A small image classifier, trained from scratch.
Model: arch vit, norm rmsnorm, layers 8.
Training: muon at rate 0.017, 8300 steps, batches of 256, held-out accuracy 100%.
Data: 73750 training examples, 28.8 epochs.
Rows from block 3, named by matrix and row number. Rows with one number belong to one attention dimension. Each number is 500 + 25 x the weight over its row's rms, rounded and kept within 0 to 999. All counts start at 0. Numbers have three digits each. After the name is the row's rms in percent of the matrix's.
# v: attention value (model.blocks.3.attn.v.weight, 384x384), inputs 77-153
# proj: attention output (model.blocks.3.attn.proj.weight, 384x384, transposed), outputs 77-153
v.337 094:541468495483520480507516515495479497513538450518497507487477544476474508477394519516537464500483469509515509516479476483512492490494522462510522515525493497477507528498509483525470523494507528558493503477520492530508468507506491525
proj.337 082:524514501506498500490496491505515518517458479524504494506564505496463468497479480510451506493499537509537448460490508477483452531530457516486478487505432503527525472475511524506492513552513455503496509525519539496489516474491500447
v.338 105:528468472480489476490513557473479505537472480491511501485549488477496527507468519494511494492505512530489536497498449484475478484517502478490490527491550480457534524492504454488474516532521533492539476492496495499518527465478499485
proj.338 094:498494499500558490510499464536522504526516534495505529503470477491529553479474523495507508572482519507525465495489484542502493517526498521530509542531512537532514478501525496476469507481510498522490492484508505530501446511510491531
v.339 106:473521541510511463512487512516490510461524511496491497546504513481536499513446501514501466475531453530515505515485493518476501519465476456508508550498500498501494528526482508456508528459491498545453498525504531531499490499496465502
proj.339 109:515496474467445505464487472516497454489479480488563505493506499507499503492479489509520492519477550507542489493503533505519476494501490503479496469513480490511490426480487492497517459513559500518544494497542493518507516458528457467
v.340 111:451478478493485497486520522529503475487539503467505505453476474502498503521462534507475561464497463512482458507505481547485509480520503485503527531465503487467507508463537491495527530530478507482528497498497443494513523489467469527
proj.340 114:508524497501500458465457513505507478515536462507477476517548486544498545501513494488531479484494523486496522542551501515526527505488482528463527468517496497508504514569442488486492460471491495519522488449508492442562478529488509519
v.341 102:478493509488487505488508508511557490493527535466508541486490470511486502485550497485477501523489480446452491491487464508487480470476500502497483433501487489565473477512543516506546517525466546474506538493515533492475518473519499494
proj.341 106:503514469520550532521491516468506511451513480548437497526527492467501499537526482506521487475500537465515546545504514508453483489500546496472512557500500476504516525504513465509508514501526446496466502500531494523517509520487527473
v.342 103:536502495518513468510503535482476531502498487532468470501511483510514510489497537525515476494497504516512481489537523489515482491463575512471501543540504483525470497522502496483507564482484502504505505530483509497526491487499529432
proj.342 104:483515474454509516522508462507521457496497525462526449506448509457491519487528490514496515478499493521538490499455487483523524494499495500530534517532502552498533527475503485499476468520498529524470525484515481502493539526507477501
v.343 110:536489504545480463482523466499506482520489479515496458513501515499504487500457471504532479476463482546516479482466571509527521468538473521528425573464486501456499492514502474521481467495537542471521491509526506455473507491503532543
proj.343 106:489507516479537532513448528475511503500465494531530501479512507494484492503504477471527545450501478474461522453504494474491473493491485514514474457531502518477481509493503515484494520474455472553491521471481517534500459495465492522
v.344 097:502502480523511456499527572488524511488533495530501498495502521455520474512497568495518513500503504523470490438501490493475513519484497516494497488513470510526533536500535515523474493544529499505521473496508522485509502475506496523
proj.344 106:471494474464502482543483496511486471541458486455465514548503461484468538487518449540439515492495476486551490526496529495505460445539524481504494501486547525522474500478493498530525500486523452505471508477522532491517530472501508479
v.345 102:513535543514490511505535540496506523481462506508499559555533523480471491499461490503476529474500509520487495478483500492515532502529515453543508497475506499459488535505502486471483527505472538520517526528526503529483508529487499511
proj.345 098:529520471523461491520525459498502483502515500533509500514541533518519484486512491492452424501495491468534474486517497559474461537523499479461467509512501440548492487492506501561543522505526466469485511514512498484550507476517486492
v.346 096:462488492491552479497412480457506559523484534506520499450502493471513509518506501514497498508476484479476534514530493543490484487505503488515551498494506519519486497472476500500529504493502472531478480505476506505471497507453528485
proj.346 091:511482499531451520487578508543480478491471519453537529522511501492447463476447468512495504500501524519492469492470507457503511510471452514505523500461500521489520505537532466537522505525550509487520510529515520478538477496547511453
v.347 102:473483484502500468476522484511515526552490514491490487499470492487521504493471480521487515477488492451478524538478544486502479473493513482513488522462519496500482535496498466475516471555471516507447483499497482515491485512531556522
proj.347 094:526491505516512553484502501516454450503520484490487512515518470450458492504498477493512518518509488534493521480463485500532492520498476537529493519510512503500538494514477542490560534450539456481505506481501501445544505511458498504
v.348 102:464526489485483491503475444502523456525510508510483469491482537503511506492471497525488440477506503523481503513514516520500508449507517521544491511498508492498488503535513505469504508471465513503497523454493474530517499497522470557
proj.348 095:492496494561435491425474493466492485494467479558482501517556494507473476489494447493482550514508503461492511532549528481521489533495504495482498501554478493506526477501515521512534517499499436504513522535481519484558502510494511473
v.349 107:457547480485521538512497426514516493445498484488501468529541504511498494492497492515474467490510489502543470495477520460501516500497497509461508491486477481554547488543497515480531507476521439488481529498504512525535478501507511487
proj.349 103:496491503494476502475530534473508496510509512444542491473483513471501479500492524531507498516483530523452488518517464512526551493517498474495485498531534506507480512469521515522530476501479547495486483512521506535486561494464525503
v.350 106:513505499492526540535496517516499514501551535455501488500505517509502527510514506466470509469482455530478529475527513494508510509510476497448522499502523481474521508481524503496491493525517508487491496536530498499480476533468542479
proj.350 103:526477480488478452490495485516534506490530488507527485503494484499487527462510476547505457489486526516565502478507483523513526516521503505526505524520522530528517501544429473497494490491490529481460506478496458486492517468513445490
v.351 098:529513495532513503470448459515466509524503484494514471501446541481531525489476537528500532501492513490516488508501506510505514507474491534497504531487487470490541480528500503492504532508499495442508466507502484484487524500487477532
proj.351 104:477480544462525510501496516491488487507486478495501553499510512483498500487487474482496542471478514517493510499521508455483481494523475507465517434508441516469479530521484504470475462483491511570508500489489515503486503479500505488
v.352 089:464502505503516536497505552490518505530558521515483520484483520511500459507521488507501490509532518501501472460503526472499513479499491526475505481530499504506488515488509481504487505558522474507498518524463506481444469520517461496
proj.352 084:533507485467444527509519494500502533477480512492485522527508532461497521533464504513507506521498469530533515505518486495498437529519496546475519498547536502483513523494498504479502545484439554492494495482506492521499469512468518509
v.353 082:533543512509471510513470474493492526516477509529475482521494547516500487491490513520500510483546491504501500465508529499528509509488445509501505532500502531530489493494441498513498509497503512498531493489490478493478504496531488505
proj.353 091:492461494526515486514497489469532474500491503498506485518475505505509536521471529513518514529488491497508481507492439517479559495509489499502485495515534510486520554539498511438545496522523488500522514465489530485504530512503534522
v.354 078:509448496497491492528467536514493497565442487493524485545452461465474473502473488485484494486459500480449493471511526533499498493491496518501443532508470473498491498497534512526521526536511494485499468452499480423508476507482520489
proj.354 076:482494528495477552526507509473491571495519528507518512494504497538497522490511495502509514520518512487517531492527476503506494547514495519485453508498535485458552533495518523458440448498481503521470526486500497537492550486508489471
v.355 079:526527510514517509494461491486526483473510516486560532477505469516485533483448549508535508533506485478465500464499492534549460479514536458439482443505516479484496473497519513499481484570463524522551512487465509506570469488522459464
proj.355 074:508496500548522477517489494512457522531532512497469560494517518527496428475510464543500474477508433471501490536475502493504510478519472478537513510515519492519508504520493493521534472488509502509475529481494508461448506467516522446
v.356 091:513514501466509474493528555538504511485574495519468492532496466488518500503538501482475481461496504477469483472535501522483498492474505484513505495534537477477505437483503498516536505517493546532496482492502475465439483505525535537
proj.356 095:500490510533493488515527483506500546528463506516457531473521527509466515520493526504562509512508492470439543496556505489505490489526511485511501478460515442482498509516490481479471514503495501526487511484486463539537530518475493511
v.357 086:496518495469495452501525550512491477503512504511503531522560492506509517540517511488505536483490526494489517505492529510496513504522528477464493437494488496459526504525523469483497472471502433500459496501506496521551526515499490468
proj.357 098:484499508479496518527489475538456494488553483474520533502515513448538458473471453490446482500530484523563510507483507514513490476507505506550520507473439537514492497487538533549506507460508498504501521502490496542518470469506457528
v.358 090:488507508524513432536524523494517547503453507478444451464511493489495506478534476533473512452483525513524557529489549462491538523541482538536491532502540480523494463472489516489517466518498503495498504497447527467491460538493509455
proj.358 088:473469489494455557505462487478470465500502472498550457507476497502529502521498480506497500511520472477485463467543509458497441504474510514481465487469466468482483491490483479499451522492460483498522488489519474543489489473471515471
v.359 085:538500501486501497530497491486473489483528496501483513468443500468477512491503517482534473525488492510501512474487528527560496474482528494504475521469462499506490494485500478521484533528468537483535495503494537492450533504473471539
proj.359 086:520504529462489488468564536490524575496483501508471505511529502516491524550506452554506504514518479505508511534479520519504486508497511546444522522543550505477568487483466468460455490496490504466499450489547521483520506518499529483
v.360 098:519523525505513488533507442490470492512512447512526506488503482495535537478512509520516472538457465515549478511474487476479463509510483503519526498490500503534473527522491491512460503488496472447491506494519494521497543510520499479
proj.360 098:473548462478527496465506527503493450481483512497494485521528496505491478538469482522478490495521498497524514497499537524503520504481515529521499491526491525508512487513502507525543467558531508520510476511491511436511501501491494553
v.361 102:472460455499503534453486534520520473515504503532491473469494481523485464537464493480480502471535514538469476483501503488491542466470510519463503510531524507486489509467516485512529516528507442551519501491468459484466475502480454523
proj.361 105:553513525493472499498513478549489565529534519510480539521503522500526479459484491487536490510473492538534535488510489471503482474529531508505510491505499477515501521538496496495491567455473540473490537474527500544497500513526507495
v.362 094:503584501486508476488521488494479467520533502487466498505519474472489547523538473463501472512534509500491495506511525483499474491524488542446503519469545483501528471517519507517464475505479522457487517566504515497487537519512490463
proj.362 096:486483480486522487522519515510549519472477476444507483451495539451515470546479481539497536496525479494535496496496510511528491491498508508498481508543514505466487540531547532468512488469496486479541483481504483507497501524518505520
v.363 091:464493514458512496487489498545518489509465490535535493480508553493513516516513507465484504468497502539512512474525510500509482495529487507538468494493504485484498508504498505506461515513506474485471495520514521525477528499521529481
proj.363 091:487496470546518511515500502492511476505531507495544514490492523517464495471480513471519456512478485501537514527480503469511506481497507526501477502507502512482495518521551525479519458487484493489525497473497513496498517520487500486
v.364 075:496474480512545477508488524541495516474466484511556504516501518487492550555488521481522529534463481461461486453526512522526494486510496476529489523508405483499532523526493486496488511518536441497533491460502511507512492508527505463
proj.364 080:483516528469515498467489523505464503550523532515448517532539490488530468459435494519481504449536502486518551528471486514487550491524491514476523504500520545511508511518501508512502491529486524526509526529476518473492509491491460540
v.365 090:530534493466515504503507483481506483476504482498510505479554454545518524498525473548487482539506461468534559498524491491457511543502479498487520507524526517476493466501516508476451529500484513436510509493485529473505511517507551454
proj.365 087:471522476515508483551465525502493478531479491493527503519484512502471469518472486537505548498522473486482471476486485460528478459514480526526494543525512528508516477534515476503514417500537522509504482508502500492496545484467511502
v.366 096:523505517499485482485495532500511476528515487514481521491456528495517440491534511504507444488479523484475500487506509523541493483488532511456537480528464482505509513514543480501504465511506528532462465504494529515486507463503484507
proj.366 095:539507496500513505489546514530532575473483489500538530460499420468499527523519481480521530493486508507541528529500534519490476517496490501525501506491519483508512532524505523525521499517479528465482498527477490507511489501495470473
v.367 087:520472489482442490512495527518485494489503496524512520531534497513455465459502509527466506503508505497516482517536503523518479512521519504507510470528513544512495543481500453531535513504536544495461463507495522465526505495527508509
proj.367 073:521466481529493534473479499479517508456477485505528505494490455492494507517523535457526538501482519538501477502467502524458518508433453470518503485443493531479511517512472503511530476522524532490499526498491513496491490509484493462
v.368 091:536504466509484544492510495506499496495512506503515536509524530514481487518510493462502506488542533502481475524520475496506480476517492493492486475455510543491566488513469518483521441486514474501515488508492483524540478501530445498
proj.368 089:455499512526523437500469468516504474528517517505468446517489517488549457478536518479516522470475474498493484486532516487495582455488493419493533488486464529539436502516476484521545526503522482533526522513488489487471480508523526474
v.369 097:513498535524505491516500555523515528552499508516505498495496458500515543489543528466513507477450471463504522485456441487549481515462471502500553466506566504503462510488509530510530502533493449539502525492498502466522479504526522443
proj.369 095:478476469527509546492504455468459472474507497502498542473468508528474490502465495544521496532501477450500520529558505524483463502502466531554459497475456456478529494480491528499518451546509489475503500482478440510516496499444485516
v.370 076:469533509473540492513475564526530494495526533489506498468423480490501480515501516467475459480554526492465488483459510486460474498499464495478482512536491503520478484500504487543484539523510543533481508497441484517457513499504509482
proj.370 076:528507486531487481511550450467497561535498524499481532483544509506469535492505502497544476519457475457462518491582479481509500518538500493504530513520557431499526517500437493469485506487471508526491510510512493520507518524478519511
v.371 082:532534465513514479496495524510487485543468502494528493512485496478487480500463484503491453490495513491463511478516492464538500486489496465486516506526493497522487517548483472520508521491511446540488557526534508506552455494513493466
proj.371 089:518507530473508477483533501508494517515545500551524539513519497533554453469473504485509528499479466514532522536523508536481507478505492546528510510504465504504528516511454509549532535543526484521504489510447484506514482485479446534
v.372 086:509521485499521508502462490457524497533479518478516511495484545485500523458447492516532550473510502489520485473479476488550500506482529508476531505486498477471479533473477509516530487500492492511516509487493472496483496521502524473
proj.372 076:551443537531481500517512499487482487502515485533484508503503469510506495451501512538499474530486522518498510546478481491464498493492483491501511512483481512533515505515485474505500534549531536509468531538510526491524492458498490521
v.373 100:504532527501543492497497487483534499493522484504482507504510526499494504481498496505488474503492500511526462502460477521512481478503499522461493452457553512450495463489503476487532482520459555539450486481485538507552504509526486503
proj.373 109:494513457543472495518506469511505510477509515494501506496489508494486508503537475470510490509495448521531490513518524505513504504491531489511476466498478484485504525496541508526509511487527478492483510464509512493524490512515475483
v.374 085:512515537492474467501487546503461509458489488483469479509493560533526483483480476528462480504490496500502503500478527506499502480498474492505461516520567444531518484494443509472522519459484508547519479556504538483519459498515483494
proj.374 089:494530496489502519521527509538525500486527493487560522492456437469505534518488477490514521512482465518511496497523510511478477513483522536535474492460516513498531546508520548467499500512541495494486480416443525530529541500490513489
v.375 090:511534510470485490461486519503491485475519518490503546501458488496516476483507487482516498456509481507508488462530478510508485486503518524451527506470518532443493497527494530506510498466497496520489501555496441505455540489535519510
proj.375 088:508419520485523463516516497484520538490450476487473502500482539466473507484497519505525499529516498534520508537457509499517510508521482491511523534514525485456502522524541486442493497479497513472511531497548540524541519510509488523